A small segmentation model, trained from scratch.
Model: encoder arch caformer, encoder activation silu, encoder patch size [2, 2], encoder depths [4, 7, 4], decoder widths [48, 96, 144, 192].
Training: 5200 steps, held-out accuracy 98%.
Rows from block 13 of the encoder, named by matrix and row number. Rows with one number belong to one neuron. Each number is 128 + 24 x the weight over its row's rms, rounded and kept within 0 to 255. All counts start at 0. Numbers have three digits each. After the name is the row's rms in percent of the matrix's.
# fc1: MLP up (encoder.blocks.13.mlp.fc1.weight, 768x384), inputs 55-109
# fc2: MLP down (encoder.blocks.13.mlp.fc2.weight, 384x768, transposed), outputs 55-109
fc1.302 106:137161157158166150131129144155103101089131104120102152119156155128086126153096088156128143106131139159108152108171140130116138139106103154166103104113069099141159080
fc2.302 106:158113172096119170150132092146099105127133118126132129121101125139148109134156105106142134144116116145092093162117100114075140126127120156157138133149117150123140129
fc1.303 100:172127141148131116130148091129122143126152102156120128180136067147132096065148112168119126185149096138163150130130092145151124142128151147105109097095126110159107105
fc2.303 097:137141168112122142109128156110073167125109137163120133164094161107153132123155132179135136116146136118142116135102124141112140142127117128130163141140128112132151121
fc1.304 104:167118111113127124137123102084117128121084121102151107156115118190143096137179117161073118131119130148159112141130138111145179101124133126135131109123066119141126101
fc2.304 103:093117103129153158130128140145137147117097123147166123159093165147096114135176116119135137144132120183063146148157149147119119131104126112135116130131096173111133124
fc1.305 098:152141111166117143110164096117121123144130151149160118151132138109103146144099162084125119111144160119094102141116136137191168096091114115179152153119158109147137145
fc2.305 095:124126118110134104117155118158139107104164087146141128141078107122155124086156139158122104158139098140153133138133116105145149131094181126103137097107107113154148154
fc1.306 100:153158127121116143124132169172106167118109119122098168111140158088128115116130114132150138111117131137128078116108109121157133156134150180149160139075084138138109149
fc2.306 105:104108137126149096183116130098137112122125111109184104133150100135120137120072122132171142105133159094116149120167142127117140118128127093118088147141141123134135123
fc1.307 105:103112094088072092125120115110135132150140096132152144104101155155152128113128124116144147162090121149111145133137138127166162087151153187084116093124131135154151135
fc2.307 103:135105115151093076150132094105129132095096132135093122111133095174141154137146122126132165128167138171119171135159105126127163110123147101097114129148120121158135141
fc1.308 099:140141080085156150146142121160124168144123120099167117111119139138129143074120121177098101165183153132144158152198115135108075129113117146145119140095115103092118135
fc2.308 107:117059129115081172123170147106115122115065117156171093176136117117096138137148164124101118096127104131140104136099140115151138131130123090178159138171149132099145156
fc1.309 102:107123092136125101113094167118128092114152095182110106106149128138146157108095146113146089122139151104179166124106122144131103148120126148108092149131091146121084142
fc2.309 099:182086105168088128127113113124107132142129144109124107134108161103163141176137141128118123090090108102073139105140129156133117112104099134164085132133158118120182123
fc1.310 101:155157118160121165088120104150097135124106138129143114110126111128149143095123140111051112124106212131175117098124099108121078152167100128151098098100139168108131141
fc2.310 109:140101131103150143101134128127099100122114148120109131134139101113157114110143126159096106110122137094144138156137120103126115155111149141089128129105092117148122152
fc1.311 097:108122136093116128182111123119137136107107164136170124131134130112147145208132144129131143108137122161077134155124149127135104156079159183103130146111165150107139190
fc2.311 100:157128078137080078111143144092168132111115133169075123166072164174142137116119136134142157111160148098158152146173098156143125120141133131082159153143133143144137136
fc1.312 096:183102151119108159123134102143131117107122139086140116124151125148095117085142108152166125116096144124127100106164129139133076102124091123112152156120111126132109128
fc2.312 108:119145120134150163101124154106081151145121144105147159139142156123155120126178121163113100118114107089110139130141132123103151177101108152170131068087110124114124125
fc1.313 096:105119075158095125122190117161098095103144127129136135134123110113133111100144152159165141119108164111155121101131141143116151093125150089160145122164150125151115096
fc2.313 096:121153164175146145116179150094136153172111104156129174132131131159102107135148129115076157113113111141105168118126153144121097152125114183126165133136111165099096160
fc1.314 093:137125114145169106153088176134115149148186074166117133099139121137117122102109144133135095130138143138134095157156144158077125151113142094115110147123135115092126135
fc2.314 095:072110118137056148120137098117128100133086117135113126168139088117115117127095082076097123139132162067116140120184113129115122178179138142140174070153140172161113089
fc1.315 103:108135111144130123129118183167122146123150160120132094104134115166134107103161088109107112118137120110133112155088100124154115142098105131070150086110142097146128137
fc2.315 093:113152092167139060092138112112113132131112157144154104140133130129139150119121118101146105134137073129135169147129127186138141160130118101168132136106152111138118127
fc1.316 100:072151124141130135122131147142087106130157153150138135135095138125167123132127068148150144140078095118115083112139089139161124106114135111141122121112097139116180112
fc2.316 100:103111148106132084138140129133105179145123138120109122122113100126095110124194121147150126167139110113129146132155163132115102143143132123144135083126139178171080149
fc1.317 100:153123132150151152105146171127148131090116165089156156131088170141108122174147121187121135115071144148128136102133100113096104157108131131155127122106115110154130137
fc2.317 097:123146161146166111164094131162136139144106116159156131120072147144126157125143126145143093149142117098079143127136140155116130135100139156137124145106109101128112108
fc1.318 098:115161149142120057138155103143125131097098130131122094158109131143096141114143093180148148121108158143149079135126173108106104164131128117151083098152129121104133124
fc2.318 094:120090157121129115139109134132131120131145159103160139108170133137128113129097115128110150104138098136159216121128101098112125070148189155136120150143117148174121127
fc1.319 104:086096185145124121088103161101144124134115090143149101109110086185125142124132078138174124149131125161150173159139104126097184115149121143131140114083118089137102114
fc2.319 094:132102123103159104146082163100137139161112177119099141149138163097130137169116119095112132101113118183133128116104103153146137135132139083117072111086164145149108098
fc1.320 102:095160155103110125139148122128132148150145131135146105113152108117130122134116162107138120135121124165105053094132167139118095115107103125142091073122108120123159101
fc2.320 096:104115102147116086068074140099167118085097124121136133175111127142130120093133137166155123149111106119147166166112108140125103115116160117100153146190128110151115109
fc1.321 100:133122181131116149130108130138093126146113188137133122117134114122124153125143113091128146104103116125136097151156117149121145123124099098132116115146178092127117098
fc2.321 106:132114147150149127060153127122085145114084133143111192111104098166112123095092151151133152171157127114121165130152141092119148149094166161157112094134111134117109123
fc1.322 102:130145110098149108171144155170098127104173137117123145143157133130113147117144114109131106099098103098174091115140113148139143132127126115122095094119092110130157112
fc2.322 127:141111143140143141119124083125103097119150129109121090160124136114120122112129109143164160165181161125162097165126134114149142132124118147155149107089136135103152155
fc1.323 103:083106131099150116167112102170172141119130138154151123107127112152154139158151110151059146133088137118136128144163132140163111130122111061112104180149104139120130123
fc2.323 101:132091150171153130151130122133128090157086107112113137105185150160111130123132108085125131131104113107106110134137153141111120134125172167154117119108138166121156127
fc1.324 094:138100102123148099113114137085155107105111137122153113106106127103116155110130134150159125117116162163152126116123132146206095217125120147180142145136156099123169096
fc2.324 090:073118124124150125107126105183170126120163109105128152155149157122151121128111126159074128071085128126136108123119148117099090099163157151123105124122135154130124123
fc1.325 093:137155131115148137142099143128153158127086141166138094109118122105126143116097113099143140127115127100123115124117147172122136160153141098141103137084102143111114140
fc2.325 097:174144081131112151164126123140113116134154155103111116109052110135116143137107126136101155130160160060155113091117120106142152124101105122085166120126158147125085120
fc1.326 107:120133114149078112127144134129145118074120117093149152127103138151151147106124153131132106120152103158128085127150129125163139093160126111129166096105151139092147116
fc2.326 085:094155112140128146120093140134169166113155129126135149107118158110111130121102152114123117072165124115115155104113131151083118124095141129109105111113099110124139120
fc1.327 103:107173126145168115144134132170132111102144108110104095124153108138134075189048103142116106156074142137076147142160153095118126132121085114106087136130123200125150114
fc2.327 098:120126136104114148090135125098150141138107128112120093092133146117113161078141158138116091144153137087192124112091116171145142147146183163143187124104101130161109101
fc1.328 096:154138073145116126123183134152137148121136173113146137136122148081095081074115105136153135123138153129156120099152149125115143096109117147129137147106144147175107131
fc2.328 088:155155129129129111131128112101124129124122109152118123161091185177143143162165137132121184098146089155081139142142152146127132168092133153167164117141112125145154130
fc1.329 102:109117090105128126100109094173128162160168129086125141107117153128122148104113129106179137143145182146139112108096133110101076091136152105154138148094120126114128130
fc2.329 095:117137126115117134166128073139116161131089124120162129141162111157162120112114111157083095137115115181114109118112112129093123159113159151108087111150127130139155121
fc1.330 103:156104139092149125154148130137108123110155069146103173125095133167111112080086115178165115121133142146177094139123127129132148161152143116141137095090112140125130129
fc2.330 102:102134128159123107099160083098098110081124113098093123115142165128121159161095118151121104105111162151134127094121168111134136128124117131108138130176122079131130083
fc1.331 103:163110148141114139167114144189108091122125151141105119146114124122120123148115145144128122141132064128113104125110168111132162130196144155089121099133100117133151111
fc2.331 099:154100123136148127094117102121108133120159132148143167126106142116155117095109132161148108146139115168120162151079150120158133119123080124173069138160128119099145083
fc1.332 097:160152148100152072131102101149111141173156136135167114140114143161110143105103100143126090171115124201109144083156139124135130140114093150142151151136109122127123171
fc2.332 094:107119124129129158124104133122127146095116164166110106149135107158150104148096135120152124118151116153095178125109121147116144115095224136067138125154107129110115153
fc1.333 099:130122127143137137113127086109139093159137125105101110126089148126126081089123109129156151131128134083133149182169149125119118114131151086109084133158130142114137140
fc2.333 105:100109148104071103135125201108121118173105132113159131096130126117121177115143088144083111117127123111104118076125100126137145098123157120150119111110144122144114111
fc1.334 105:162148129158143158096142103114130147105166146138118110114177115145117093138151135095150101119108119160102099135131169151117138132080116132144073132151145154126115115
fc2.334 105:150123142140154116152112112101153153196152159124113096125141140113126100120151096153114103149169161133086171104114094120126170143107126054186121072075157101182115091
fc1.335 101:117164080123124085102121149131132159102114120134156155085161182170117152089122126157140091132150118140124092187115074109094119107167111097097122169117147136110092118
fc2.335 117:165125136168098140118128108096127128137102112145219134147130136126101145126109122155112142125104153114122127083135146135124132121100141145124075181111098117190139171
fc1.336 105:161126141117122126150140161123132087092120084134127129138126095204122151138100148149120121135145124156107127169130095131152130147160126140142122161121104143151143119
fc2.336 102:115096107152139137129136083160117123144143148123100115115130158113120087121133105148106147133086139136122161122162165105123127108117089155115153088139128083124145119
fc1.337 103:093136121142106122145126149142131127165137146122139094158176114126121109159157145091134121167117145122111098162172104099109129082073112159108139121134131143108117166
fc2.337 101:159088090121116101167180137057116088117169100098151110113134134107139108147116110127134156160135129129146137117129122153101136114127132113164123120126124104106125110
fc1.338 104:092109142128109155161114104133099111126124117152062117106147142118126120152153104128130142097148153127150169145094131152151130132145111167119112169135133161118097148
fc2.338 113:089148154144125116173142124118138105097141159161113119172110083165135134148079119142122128162157110167131113118131134114050131132172123097133148128149113158116132114
fc1.339 100:144152101130141153144132133172156123157123128117176141144119149106121132157095140094122108126125138159163177140132152105137106080119119139093082141147122097136167083
fc2.339 098:147105114146100120164089097128113123113119134131142131135116156146130155133131116152122127187116132130122110130092146153105093115128127165107139147163110112146148149
fc1.340 104:092164136103109129120118156160108153130131128121157094110142125143118147129095100136107139120160131165092100108123149110168089146151124130123104132124140123104129126
fc2.340 114:126097131129133118093113106133137132114119069160124180122164156117152132153114131154162113163112160145176151149134141128128111150092158133107136123144129157167095123
fc1.341 092:108198152151135173147113127110080121149158116127105128092130148102145114142106106114129141106139127156151117139114117127113102140157153133186131148136136141168165146
fc2.341 099:147113105063126108087124160108146143107138122110108121113089087117110107142122135094066165081125156142131123125079108121137107133144090157119099125115137153167115151
fc1.342 098:120140090114112114127168102104108154117129125139125130095161138115168127111123125109133105145102121142126142128126114122134090107099106128149124126152135110147125118
fc2.342 092:129158075090162159136124136123145141162121186110108119118151127131128137145165126123151129159119102114108097139100129149179170156118117124148132099105102147150145093
fc1.343 101:159094121092122131126102080144112144136131117139133076107117169100068142135148087100138117163115127110124111147114109119157080143103128154101127131102140142097149148
fc2.343 106:128129132092113142143123160142116109131116138118113140127122112121099126144135144121074134112132133103153108105183122129116103126135099113156122121117140125123132109
fc1.344 104:088135132152142163144062115145116137123091093154095089132119104141138141133130150118129121136178095119154127103101116145135097107113162104132152116159119147129134142
fc2.344 110:157151119093101139166171123103100121138155178164114101108131123122142150112144136122152124133137150060106157100141139125140123139103112102160097123140131120121155128
fc1.345 101:129080164124088080122150120110138166100121114137115124136088157151135122135144121175126158150156166125124094149150138125135140113123122166134153155092112143107180129
fc2.345 093:154146149139108086144139169147094131120132115072135121153098138124111138133173126100133136111124124142103163161142123078116115132111147137120127136145185068121153107
fc1.346 109:118154123116113138129126132104145167098102127106169139102129113146100140133157135148096116139119108145122126125111140133154175114145129128124183120160143145179114146
fc2.346 108:110152075115091132114141124148147091152132074150158115137144148134137127109150119142109129125155131154117110153135138130122163118088097167085068115121131147122147141
fc1.347 104:112136156195115117118117142122118143093139140124156155132104132148096182132174158138132112124155152128143104151183131133144190095133141139130130142117116145171126149
fc2.347 103:160102104150107121133123141143157176090132157113107138149121135151160093099122090171137107132143124198124143133103113131119132137159114122110169108097146154115094118
fc1.348 095:172090146170142139143133148108087142139154107143133152127136114130152163117118130113161152134107125113121124147145081116137129141152132100110126148112106124110118128
fc2.348 096:108131091137120110111126137126157111141148093127121120161090117148112134163160107152142148167133137141128151088105156126130175148124110139125151137132120113146173115
fc1.349 100:124069155126132134146132130182103100130151161142161153150107152143115121128103146160135117085154160163129124109119163164091133146070108104146125127122135130097193124
fc2.349 108:106114122173114144127143114128151119098098110143114148142123111147164095113150150142141144165143115155127099175095108115102139130139138155115106143123087121123141132
fc1.350 102:147128115107135111112152152099150136119161104176107124114146172128161153112115110121148102123162180143118165139135127086160097157103108132116090141127114126128125110
fc2.350 099:129095167092136133110116150134111145154123138115134132162062131124139088131086130157107140124157121142151130122148126146115129119116104092132117150083148188128159087
fc1.351 099:113132116146078129135099085118163129132130177139110121168179083168103155067093143140124146156100126092157133138147107127157147116139078143149139141126148182115130133
fc2.351 092:148112148125088131080101159166155154126125084112120091142100096122149121138164113118074146157175122162120116134146146102077146147140152163149094108156105128122106154
fc1.352 099:147103095162121157147156118134110130116139185134140154071141109095084148155136128135113120131147094165136162126163162129090100141093138160144157116139140101114121122
fc2.352 120:094129127087118093133139155136114144122108104106126150066128150096123139115137144155156121112108164146109116110100140157151110120099125133168114105119152096107148131
fc1.353 100:145121144118144130148160155139144156105174139127138139089106169118121126119086177137168105126140168143121144138164136138140139108103115107108103150150140116110129146
fc2.353 112:128144057147152138105162078082151136129123149157171131138171104109144155153161139122129154103126151103109098094105148135136097157122115158113163109157109119162105157
fc1.354 102:129121145108088185115142113182139112142140149122161080113101200168101127132102138145109172117133124141138125127117119122094147113173143123142121106112119121113166101
fc2.354 107:129135114149103096135100101136145125103108140121107185094125118084148074150133147118118121140110132148174152130111129138138133118133111126144131124109139154128120133
fc1.355 102:093124109122105115170099137088085141141140154147149168134149080131138128175133144112104170137130157143107121107095133151136120169103114116112155137155117176132151134
fc2.355 108:156107161147105107131106120118109157129160131128080108123162125109135117093102157124118098177105148122151135122126098090112121168155101099144130139140151094125093144
fc1.356 096:118151172125146144151130096087097102102125133091114132172077111091108113122167111093137138125108152142108131113143087143121109130114131093096118153161133171139160138
fc2.356 096:166136076136147127106134100164129127132092131135122100143135093114116125100144120113158131143182176099119129120118158118126118101108116118102140106153092130117116147
fc1.357 094:125132117143154139172154150128117115160130134123144130136111084138149166108124066105108101152161141164154118111118134094121128074134130137126112124122125133127126111
fc2.357 114:132137114118121157096101139119118130160115105115135146148100158116151107145145150119157178100148137117132133144093127171096149116136161110129103159130132156094131169
fc1.358 106:154130099144168094130132105087109094143119124096121135124140111131088132131110135163139127130109089128142134135134130143150143134134117114108110144090107137127128145
fc2.358 097:128149127121124176122154095117123146106094120126128125110075137119159145115117152126069155110133151154105121097092125148129136162109097147113125142116147118153133154
fc1.359 103:128187101084118144116114158146131119125136152146115106149147124127114175139123146104100115134086140137143077102178138159137081104143117119121139134119136129133112155
fc2.359 102:080154116125128071132107109137138128103121119137142103183129099141130104157120150149168114168150122101080128173103167166139095112105138142135194145113112128107119128
fc1.360 094:169144147126128081139113146129121139120131084169138149126122130136158170113147118122117162188119139136114143146104122137126090147152146119142129094172105114151183122
fc2.360 082:110145110152118126174149127146144127119132164144151119194138148139144083085125127110092134139125111121118134142102078098105119142141119122104177120115119126162115136
fc1.361 096:131153151155137080146110159120135135103130138123074107149108141122091113093142119127123078142113144137080103125165166089093140128116162173146128117172128137125166166
fc2.361 097:156112061132148153096106121112099125145102110133129119093108074140134081139140128132154159139135077133141134154133112130126080135141121084129169152128159105126094105
fc1.362 097:129142108111111108120108141176131145112107172119145121101150121101109112169128110101118141134065124046164111096072085096126093169126119115104109157086158146128151154
fc2.362 099:133149158156143155150132131114105095141125079149122130135155098165098123105140144155123113103146109059110144143156139197125151049134134133116148108154119078111149112
fc1.363 103:100124093118112126108138115151118146138113112122156153141093141108147139132129097117079091140129121121154168169151123148096113142101136117176141131133108139116141183
fc2.363 116:094133131113132177151108121169122112110103138119134107121082120130120123136120127115149124110119127105125131120154126120123130145127131113122111122089133109113121113
fc1.364 104:135140106114128095135144155121109152078108109163134114133148147111102127135143119127154088104160151128107132146142102134113123108134108149165165158119127122151122067
fc2.364 123:159121149122065121158106093071132152150139126147114132126143152136146118137143135145145153106088105132146111139147164148133112114113162119107174148092083120192133127
fc1.365 111:124122138102142143137192069128120166124115062139125128104131075132128143142142147148144125121182156113146154161168144101111117117131169136093136097104125157146141108
fc2.365 109:138154153130140105133103114140132133094150160115116124108095140137131124115148107127117114099097184140108118102160115114088137126123135151133122122144145098184178098
fc1.366 102:111123129121110128097107144120132155164106113129151080172163129143124109101159111170123095151154141143162108111109151089058147080130143132135131149134111169138122103
fc2.366 110:134126135108096110153159117102108135150099103147109144100125096102149097125131154148127134133112107153147141169147114132143128153118109082136114150108075158120109098
fc1.367 105:092146144107146105152091139108107151135129153128144080103096147117136134096113146141104162058105097145142126150114117157088107085134114093138130135133144175155152131
fc2.367 102:131174132179068154147104147126100149129124080136127137106143127081148128145137145127140074135153119126131151120094137093133152147170096152165120099080098086137165145
fc1.368 101:105115124163132141135144118093176111140138137131117153135096144129132074131129134101136125157093172111120162124132094137139200122131161170115095145127085200125120129
fc2.368 110:149167131141136108162082089144158085092144133060109147120107099139133162161166075164128062106170122116130142145138148145117140115126151146149125136130140133149077124
fc1.369 100:132150115122141127144148104127176126135119130152133182109140118160100169134117122174157135130136112132188102104167122129089147111102099136153138124143125134132112136
fc2.369 114:112134124163163116109135124160141171151126118124133128137090116115095131174135118088122086140127090134094119120137165124125135107143152102148081121119112142131107141
fc1.370 101:147098152130164118176144092136151091107126114166124118140148147159126082108112103079144122124118127149127133162123127114104104120138111142123169130159124153111138131
fc2.370 097:131142134128140127103145149119127133138128138108118143172122106158139091128146125118105083102093139174119138148190108150176111169101110122124118173122155110106158127
fc1.371 095:158129176118108145092141163129179145188144153122103124111127134087135114121130125113129121157119138116152124093105166131160161134124154124161118136140142151095142052
fc2.371 105:142139134111116141115116136104125157099174131141142141104090107174108117113077129132128148132127092139142127126112154144135110106125111120127127150136129117145144147
fc1.372 098:100135152117104135145130095123141124066128135155151113192170088123132120154115158145117157105141133116158139063113117140110142158107144120097104120136141128097125168
fc2.372 085:152082085122150170116080124146153133144090148127122186135160137155160153097121107141133116120098157092112123137139135129118149123132128165136113127077135113138142100
fc1.373 095:134115098114116096168111112106112142105152095106159102106167106147157141125143161124073174136078133133125092095122121111129168146134102191135119120137143128113145099
fc2.373 096:147107168132114137154116116162135148121135138117134173174148122127084131137115110144108093121147125111105139167114140093154147101098125136120090130138142149079122130
fc1.374 100:080171131133140124137114165108120149151124184142133133060182132137103108142100122123139177112123120101151090112128090153122120156085129112107143123106130134116130127
fc2.374 101:175104116102101151115154161164133157088110101091142180149092100172138118115142104146136123123120116083122129177143150124133116113162153159148119124115128124179109147
fc1.375 111:124137164137098071175154122157079152147113103113143124123109131141099135142129177139125145136122066130144144086174134116141145157123082160129135135176109117129130144
fc2.375 082:140174138104125165095151170097129154206134090149135131094095141150116109104146110185081175128162179100158098130081125170123147158115091108135127101129129109119125157
fc1.376 099:151144142123125159076127131117158121145159161132147103118126091149142128113100126122105090120097126173112107112073144126096144130148137174116116172165123124094122127
fc2.376 111:135131106118121105133101148104131069098122140090158137145105098126088146129105096136129126084192069159107163150182096154129102099148144086154127114081124123160075133
fc1.377 098:114128143131151128132116105089108167152120130129120117150149153168136176170139091162137161140149093145123119109124126138075135133123135114130147127125158115137098149
fc2.377 103:132084104111129126148103123161138105137148091109117110137126109103102117152135126159119139104127101139129164140121161180154125103123167161128131114152134156083125121
fc1.378 102:096151161153138116152111144113098129137107145110109100136131119098121122103147148150137119156145105150142134127132125100153122107142130161129136133139140220128116157
fc2.378 101:122076151124113154123158125148133105106135112143104116148099122145101126107146106135109116123113166163171160165128148139131139123134160115107128111095140141132157130
fc1.379 102:102134122173103127173133085124128130141134124084141079096155135147141101142078145092114175146086141080112112153164122133079124126174100103138101147116162166158122180
fc2.379 102:118133109075128123102138187133112122122136126146115133100111107133153150123180147146151091131133143060124170096101121123147097130104166128129145112129086114076123092
fc1.380 100:112131120096082177111141108137141107141139106092092152118128139170112087148077130142149127147120108149089110102142160127128117144123145130110127137163152175119099122
fc2.380 093:124168104115122093123126154175150133132157132137164149129143170114119125143134079112129138144130158161148139148133098152127141116120096126138161159098130109126160098
fc1.381 103:119122159143130150146136106131098160137177111115095115135135069132127134137144168120110158162082126125093082129166108153146136151148114153146146126135105129137144135
fc2.381 083:121143124122137128089115106116138166095089143125091125130166138163132143156094117156159061122168093122143117111131163100159125141136152104104121154149124098138049121
fc1.382 103:072112193108128133097146144174125135121140146107116120094132116082131145172123138139114101094145117158140149119122107145119112141123142153151118144144116117122140145
fc2.382 102:116155174150158126148095109117100171159129122162159119118113118099118138112133183128165100168146162150115146138160130091107113122133127144130092119148153128122133120
fc1.383 096:150149107119109176125140120168157111132108109103110109153144117156137145143117140119138124188139141119118134140134131084167127134080096136144144139121130161124132073
fc2.383 102:158122140134170107172129124138154133122105137103109105138132140134114121108110150152104118138172153178144125132173095112087104154164105100142180132102123130117097117
fc1.384 096:138142211139101168134136104104100104123135095152113109154126114147099182164126112149077091151162102171158155119135100122163163155139125126149126137123114125116124098
fc2.384 094:148130122111139112142149109105110089133112168117168131094100128146141159146123126142143124126107134132137139091153097157085108142115159152094107146149138143155164144
fc1.385 103:121109095120133069154124114159158134142156148149077088141146153168154099146130104146149159155124133122114144148149124115105159104103128151107108117113143172184142127
fc2.385 094:124145156135106114087146124110106119142136121179121101125128136133115118147143138129132125107140088141141101136126142156140080136120172115134142103113123141158145136
fc1.386 107:103104131117130153118149128116114125109152125154096118181117154099148089152144086149128171125108126155144117105117095115148110118096160137137141134112132164123139096
fc2.386 109:144142137121093151149137125101123125116114099110154111174105101117110113114183133100164138195139153138104135162167078116101143172110114133140115129131115127146113138
fc1.387 096:095123138163159134133108146112109128102146176099096118128125141164138140188110103148138115154134118156117106151144093123115165126099081165126143098169160137144123137
fc2.387 085:098156143133141124077126151125130130113128110139139138107130103129107134147149107129099128166138171154132149128153172109113117093112156136162129158135105140106120134
fc1.388 094:106138149118126146096158147111150162183116080146159176092146155135137117137143118147119133145132139139126118095095107126130142161162100073144140102123133117102170142
fc2.388 098:135180119134139091124123140094109101125106107115134109101161162088109133089154099133172110136110129108101141143152137157126135127099137126084140116118082145170096122
fc1.389 108:086151097157150103102134161113104157094140130088110156119144160104123166106127132159097118120137089114154147113118087109158171144151094131144151068121114149146143145
fc2.389 110:163131112129135149126142118118070085086097141124122139135147113124122134138093154076154119154131155152125138110113152140164098095166095118114112154085127136124120098
fc1.390 105:160103134123104161100108128115125119082194108127133110139130161132105094140134137124122140109132072131156138119155172146143119088161124163161138139135148156098125127
fc2.390 098:090148110126183102169173149118144133120123148142122105098087077147090111135105119150142111122135140100098124115099140094108146148088152083075119134097109136129099111
fc1.391 099:151153137149148126131149120147176126129099128130123126111125109128151092140101144163158121111136152060143162156110121110136128139122180138104169147137135129110148132
fc2.391 099:107137134128082102123142105105092130118110149087133150097165105134114155131134148112161124140103115061109118128127133108146168115130132106141115119110122124166083113
fc1.392 098:140105157144100140101146176119149140113065131144142091094123148131144134126162122104106163098106161155108143127144153144116129152097120123124162105114123118095103100
fc2.392 097:071128148111097114149126138091107151113135106087127115133134161102115099127118134112142190148129125130103118104123115137160116175155116118119142184106136098108116065
fc1.393 100:124158118175130099150164147108114141121115121152111113166109118100139158121113101102115092154130109120108089122115130149095169114153135145123136128095129156156116136
fc2.393 110:140123109124116197123129118152132122104155133112154137133094125109157095160146086147139149133165162146127101140124133140106136097070171123157128133159091091094155159
fc1.394 104:125154123173142157133111107134115126153131112129118162081193080116119107125128090111088127163120130109157085148109127132138109142127122106114153147147090128134092144
fc2.394 115:122145098101117136158132179124127094094131159137144114144149158089180109130122146124095116129172153088109149144101135131114114135119167144109188104135133166125144141
fc1.395 108:163132139152154099125132167119073128122087161134136143150143137118127121147144136114127142122150136132124124106115132114122112102098091113088141104118123148166142160
fc2.395 103:196178119134127135101119121144118176168145136144111143120116142116150091107128152127116088150085166116102134129073141127096115142123152123132136139136132107094121120
fc1.396 099:133150117131105156116145109111145109077132143157137125147148109148110149171145133161087114108122142141140101095171137129130162133142131114135119109161103110149176110
fc2.396 083:141150076182147135093120141094140136121127106091141164097181160129123132131121144115124184110128147148102107125079105148108146177090117141117067151096135140154124133
fc1.397 097:154099139112116124175131121183131094131139109084148116095113151116121113111093102101125135115096194099098133155158125132152094075144142148127115140137177146099132087
fc2.397 116:117125116093170109108140145140154138152165158148119138120116108145135140114142120123124166115139101121156145132107061130083114117092118108169156120104113129151139176
fc1.398 097:127131137056136153156110130125122085140086168124139140114141105146159118164159130158157173070114107117092154122144153104143111124082094096158109151124138117149133156
fc2.398 089:136155111142076142109114106098130132153128103189121137137172113127150117140138135126093129140164147090091108171075141167146130091135135139114127148143110132151102084
fc1.399 103:126099142128136141145117134121117135124140097134105144113152117125103124125134089163119136126093107143139123135119153102115136132154121171122142092172131127099109116
fc2.399 095:105161141103134129143163169156122112119084134149129134105145123162096149158133090102133082119135130104161175139136119079153132137084109093158144100135109171082109103
fc1.400 100:166101067134132098102149141140105125087171111115095101129122172148104118124145117109144111119098127167124122120151145121138137178168119124187116137144151169111136152
fc2.400 089:113126164137124128163137137111129148141131134132135083165104100114059146145108118160141148156086111143131117103129148134131107129139117124148154127083137102132123117
fc1.401 096:102105130125083132100140128105138128121150139112137139143119098158094159188098165163102136103169135172148122139155150128110105107124171174128139131137113130170139129
fc2.401 097:117135109144124133126098108148152155120114149134148085080095170153100121108142131137119141084112123169132143092077112156128104139145166085140112103131110142152089157
fc1.402 099:138133120095140107104126138141102149116131142102115101074114083094077106153106158102128160110120163139110097171162123131107152157145183141125101115104174140097152138
fc2.402 109:162148165124149128153137099136140145120105140135164106126128174137153152087149166151151082112127131117110127163153126095141147182069130104132129119136115135113145184
fc1.403 092:181153155108123134130106148142094134078133134128143094127106112114182125147107135085105129131108145065100166117128151145146158138114156149115109138107122119104088110
fc2.403 100:086063109096118111097135154159137129164100157110155131128119132168085088104088136163129134166149137124161117131108119087118144091106115149134112105115155125151135139
fc1.404 106:154139119105175132192129117147141090104121136111160096132159130142116163114114101152100155137105105097118134122147159122117097104150169141114135150138180135149045108
fc2.404 094:144099105125111155120095129136117164122129161139103122145142102137169146153172051127113105114165119074147104119144101128156145155125106117103146109104146088114155140
fc1.405 103:124160168102144157155136114120085160154113141139098175092068127144111115092114118088159118120094113098137162130123107120151142104173158083109156123116141160097194095
fc2.405 100:103111146141158146134147115157142144166161131161127114170112104096133128126102132153129130114123142121141077108170142148155117105129159115105117129140140109112138114
fc1.406 098:109115096103131145168152091104148154191092136134206163139171162078097100158188107131137118080076162124130141093167111153150120143116140121132093122146123140121109107
fc2.406 087:155140137141172163151093118142145136110136143147133110160142140104091144099115106175115140127108119113139136130091146178115099141116169115159141089103144149112132107
fc1.407 100:124171168138090137142135175045092113102145122154145123150146075136108117116121094092131080127140125131163122142144124152102143147122118154095076155154110156123177112
fc2.407 100:112141117128124153177125157173177134163122106092159103093099102130125090137109040141125098101153128165120118126133164142146128139115094098158162109119145124148107132
fc1.408 100:134150148091125148097143126152104106104144129151144099131111141141134154138160115133149124131111147115147148125143150087112102144138113123154108165086140131192130111
fc2.408 109:142124168158148111138129144123091098138104154118094126144122166125155148100097121159107087140116131078108123144174151144158141189123164136088132099110123126121114121
fc1.409 100:158123136139144122154119117167126134179132172139172158115102128148157121149073129095122114119136121113113161116139154145150066182182090111097093084136134147176143135
fc2.409 089:082154137136126135097148149166128150113139105143104191103132132103118155107154096112111114153085177123129135156124103122129168134095157136123167175128172114150124114
fc1.410 099:149158115134110181137149161146131095115120144106146118172110137118138128061111146135134119148116152111139137105146120073104160137083124134148129124080140128103170115
fc2.410 089:104094129083144166136115138097146175106133100175106137090114150149142077162132109149131121097119110132173102090140140098143179125101139151123137136119147105139138143
fc1.411 101:135145163131097122102129159117183116107111131090156112137116145156097132118125095138142121116110162132123161109165123125153165122157101142147165171131153117119122118
fc2.411 102:116133142130168151185120157118112135111160110132125136152130137074099093149068115132121070129174120121102118149125161104108118125098156115129084112110134142135098169
fc1.412 105:098131127142111095131079150111137119095172092128127096110155142137142135123114113143126122119130155132123124128135139136142128116111160085156150112157113111152113128
fc2.412 093:124167149106135101122135118088121092130118110105151135108155144128114120126112103086165151125145108194134133117092098161120137099090113164147107141126107127123101130